config = dict(
    model='spectrogram enhancement model',
    dataset='melodies that start on their tonic, played by one synthesised instrument',
    train_examples=26041,
    gain_aug_db=10,
    n_mels=64,
    hop_length=160,
    input='log_mel',
    win_length=512,
    task='enhancement',
    loss='l1',
    arch='unet',
    norm='batchnorm',
    hidden_act='silu',
    pixel_unshuffle=2,
    widths=[64, 128, 192],
    blocks_per_level=3,
    block='plain',
    attention=False,
    upsampling='pixel_shuffle',
    init='xavier_uniform',
    optimizer='soap',
    beta2=0.999,
    learning_rate=0.0031,
    beta1=0.95,
    shampoo_beta=0.999,
    eps=1e-08,
    precondition_frequency=16,
    max_precond_dim=512,
    merge_dims=False,
    one_sided=False,
    adamw_lr_other_params=0.0021,
    max_grad_norm=1.0,
    max_steps=14100,
    batch_size=64,
    epochs=34.7,
    lr_schedule='poly',
    final_lr_fraction=0.05,
    warmup_steps=700,
    weight_decay=0.09,
    adamw_weight_decay_other_params=0,
)
Rows from block 3, named by matrix and row number. Each number is 128 + 32 x the weight over its row's rms, rounded and kept within 0 to 255. All counts start at 0. After the name is the row's rms in percent of the matrix's.
# conv: 3x3 conv (model.enc.1.0.conv.weight, 128x128x3x3), inputs 30-35, a 3x3 kernel for each
conv.9 075 [102 110 123 136 163 109 115 158  76 154  44  91 125 156 152 144 163 191 106  68  91 123  59 219 126 116 174  84 114 124 171  95 112 135 154 128 133 104 134 118 117  96 119 129 100 159  89 147 112 125 106  96 121 110]
conv.10 080 [177 152 116 125 170 109 205 162  92 189 148 128 159 125 154 121 150 190 108 113 152 160 173 100  85 162  86 199 153  75  66 129 162 183  98 166 178 118  84 110 143 121 143 159 110 126 125 101 100  73 127 123 163 165]
conv.11 089 [106 128 129 142 126  71 163 169  75 146 147 127 138 149 116  93 109 123 166 160 113 136 139 166 169 115 144  95  90 113 199 171 140 107 130 115  98 115 114 144 178 166 168 177 125 120 155 191 148 101 137 139 127 129]
conv.12 097 [166 117 114 104 134 175 117 132  91 142 155 146 101 114  87 115 169 119 160  95 108 131 180 158  92 146 102 164 148 106 131  86 171 132 110 126 105 166 178 179 106 127 109 141 140 117  95 139 120 123 113 125 156 161]
conv.13 077 [224 134 112 135 128 107 132  98  88 142 165  97  59 107 157  90  80 151  81 117 169 153 133 147 148 111  55 114 139 107 110  66 110 137 179 128 200  94 114 119  99 105 128 125 138 141 168  98 144 128 101 115 133  97]
conv.14 093 [130  96  79 101 197 157 195 139 116  96 131 197 141 160 117 109  78 145 118 115 122 113 138 153 147 139 152 133 113 131 149 159 127 164 130 144 144 132 111 146  91 155 125 203 150  85 121 150 136 145 104 118 129 170]
conv.15 113 [147  91 152 126 149 138 126 154 126 109 148 130 117 183 142 134 132 167  87  86 111 108 149 172 149 101 112 131 134  99  85 125 156 142 115 103 129 109 101  83  66 153 167 166 120 146 142 114 137 135 140 125 124 124]
conv.16 095 [161 157  84 109 145 110 108 188 105 104 132 131 161 108 170 112 127 183 181 122 190 114 183 138 127 106 123 125 137 179 131  77 168 119  95 114 121 166 101 162 157 134 128 167 176  50 126 104 116 120 132 103 177 115]
conv.17 074 [117 123  93 102 147 156  79  94 172 166 132 110 135 137  95 134  99 146 116 153 100 123 114 160 161 132 140 183 193 121 120 113 144 124  55 124 153 132 103 137 118 167 152 178 158  60 174 134 173 127  95  75 121 156]
conv.18 096 [175  95 130 113 146 119 156 108 174 126  89 120 106 119  51 142 157 128 183 183 159 155 144 159  88 166 149 125 150 176 165 127 121 131 129 119  94 165 174 142 184  79 162 144 103 125 104  55 121 145 155 113 168 194]
conv.19 099 [ 90 168 110 183 147 148 183 106 110 154 104  89 184 110  90  89 141 164 126 100 117 110 160 100 131 166  69 124 167 149 186 140 144 129 148 100 160 110 106 128 162 108  66 108 220 191 179 138 139 127 162  98 171  85]
conv.20 114 [154 128 141 131 156  89 127 106 138 135 146 125 100  86  64 126 151 174 189 156 156 156 127 126  61  83 124 139 153 154 131 116 100  94 115 129 128 176 189 172 143  81 138 102 144  79  99 119 130  89  75 128 138 127]
conv.21 103 [161 158 164  68 142 188 141 134  67 155 171  65 140 112 165 146  69 131  92 165 170 189 111 103 154 113 132  90 144 101 161 135 144 118 190 157  89 131 177 182  94 113 158 119 161 197  96 136 135  87 204 178 214 120]
conv.22 092 [ 87  96 122  66 147 106 119 115 140 149 124 122 166 153  85 162 107 102 115 172 128 140 113 124 160 169 112 111 188 123 142 128 143 139  85 114 148 101  90 124 174 134 157 141  78 110 175 127  91  99 125 118  73 134]
conv.23 078 [149 145 195 157 117 154 118  55 127 124 105  95 145 107 158 144 206 181 127 138 148 227 143 153  85  96 125 195 108 101 158 101 156 141 123 163 137  95  71 155 131 144 134 135 157 133 122 158 180 125  91 158 159 106]
conv.24 106 [ 65 164 166 150 155 155 123 151 149 167 155 134 107 123 109  72  93 126 144  77 103 132 101 170 151 114 172 152 134 149 156 136 147 124  93 147 144 105  76  97 139 171 142 142 172 157 117  65 108 115 140 159 169  81]
conv.25 094 [133 168 152 125 194 126 106 102 169 119 137 169 124 109 146 129 132 130 146 160 102 109 130 117 127 125 168 144 121 141 125 128 167 135 153  94 102 122 170 160 104 139 127 157 126 167 157 113 171  97 174 107 162 157]
conv.26 077 [143  77 167 135  86 196  78 147 142  94  62 112 179 165 115 124 135 107 159  90  94 126  76 145  82 115 183  85 203 165  93 171 115 136 177  91 121 154 149 138 137 154 118 150 134 109  63 159  92 115 128 154 106 152]
conv.27 118 [158 140 107 170 114 120 103 167 114 132 137 134 112  89 121 119 140 137 114 109 162 140 130 129 171 144 148 146 159 123 142 117 158 152 119 141 144 138 144 197 143 124 130 129 128 166 188 149 126 127 157 134 126  87]
conv.28 103 [ 68 101 159 121 120 113 119 134 139 145 136 134 107 101 157 160 110  61 133 163 101  98 163 100 158 104 136 141  72  85 168  83 152 125 162 196 116  83 137 184 141 128  74 114 116 172 129 103 109 164 101 131 139 104]
conv.29 095 [159 182 128 127 149 150 160 128 146 187 123  52 111 100 122 126 151 146 154 152 158 132 118 140 118 100 155 131 154 183 125  87  74 122 114 130  60  57 147 117 118  72 154 104 148 224 169 104  99 177 191 171 132 158]
conv.30 161 [145 120 138 144 144  95 130 116 170  84 118 158 104 129 139 139 126 120 107 160 154 116 167 121 160 115 154 116 142 119 145 157 131 165 104 102 139 169  63 127 140 119 113 137 129 172  37 136 114 132 123 120 136  88]
conv.31 113 [140  58 132 119 134 140 127 184 110 185  35 135 118  79 138 111 158 110 140 131 110 184 118  89 101  34 131 147  97 102 116 116 138 110  82 156  96 113 161  91 130 118  96 109 200 113 142 122 165 104 141 178  92  97]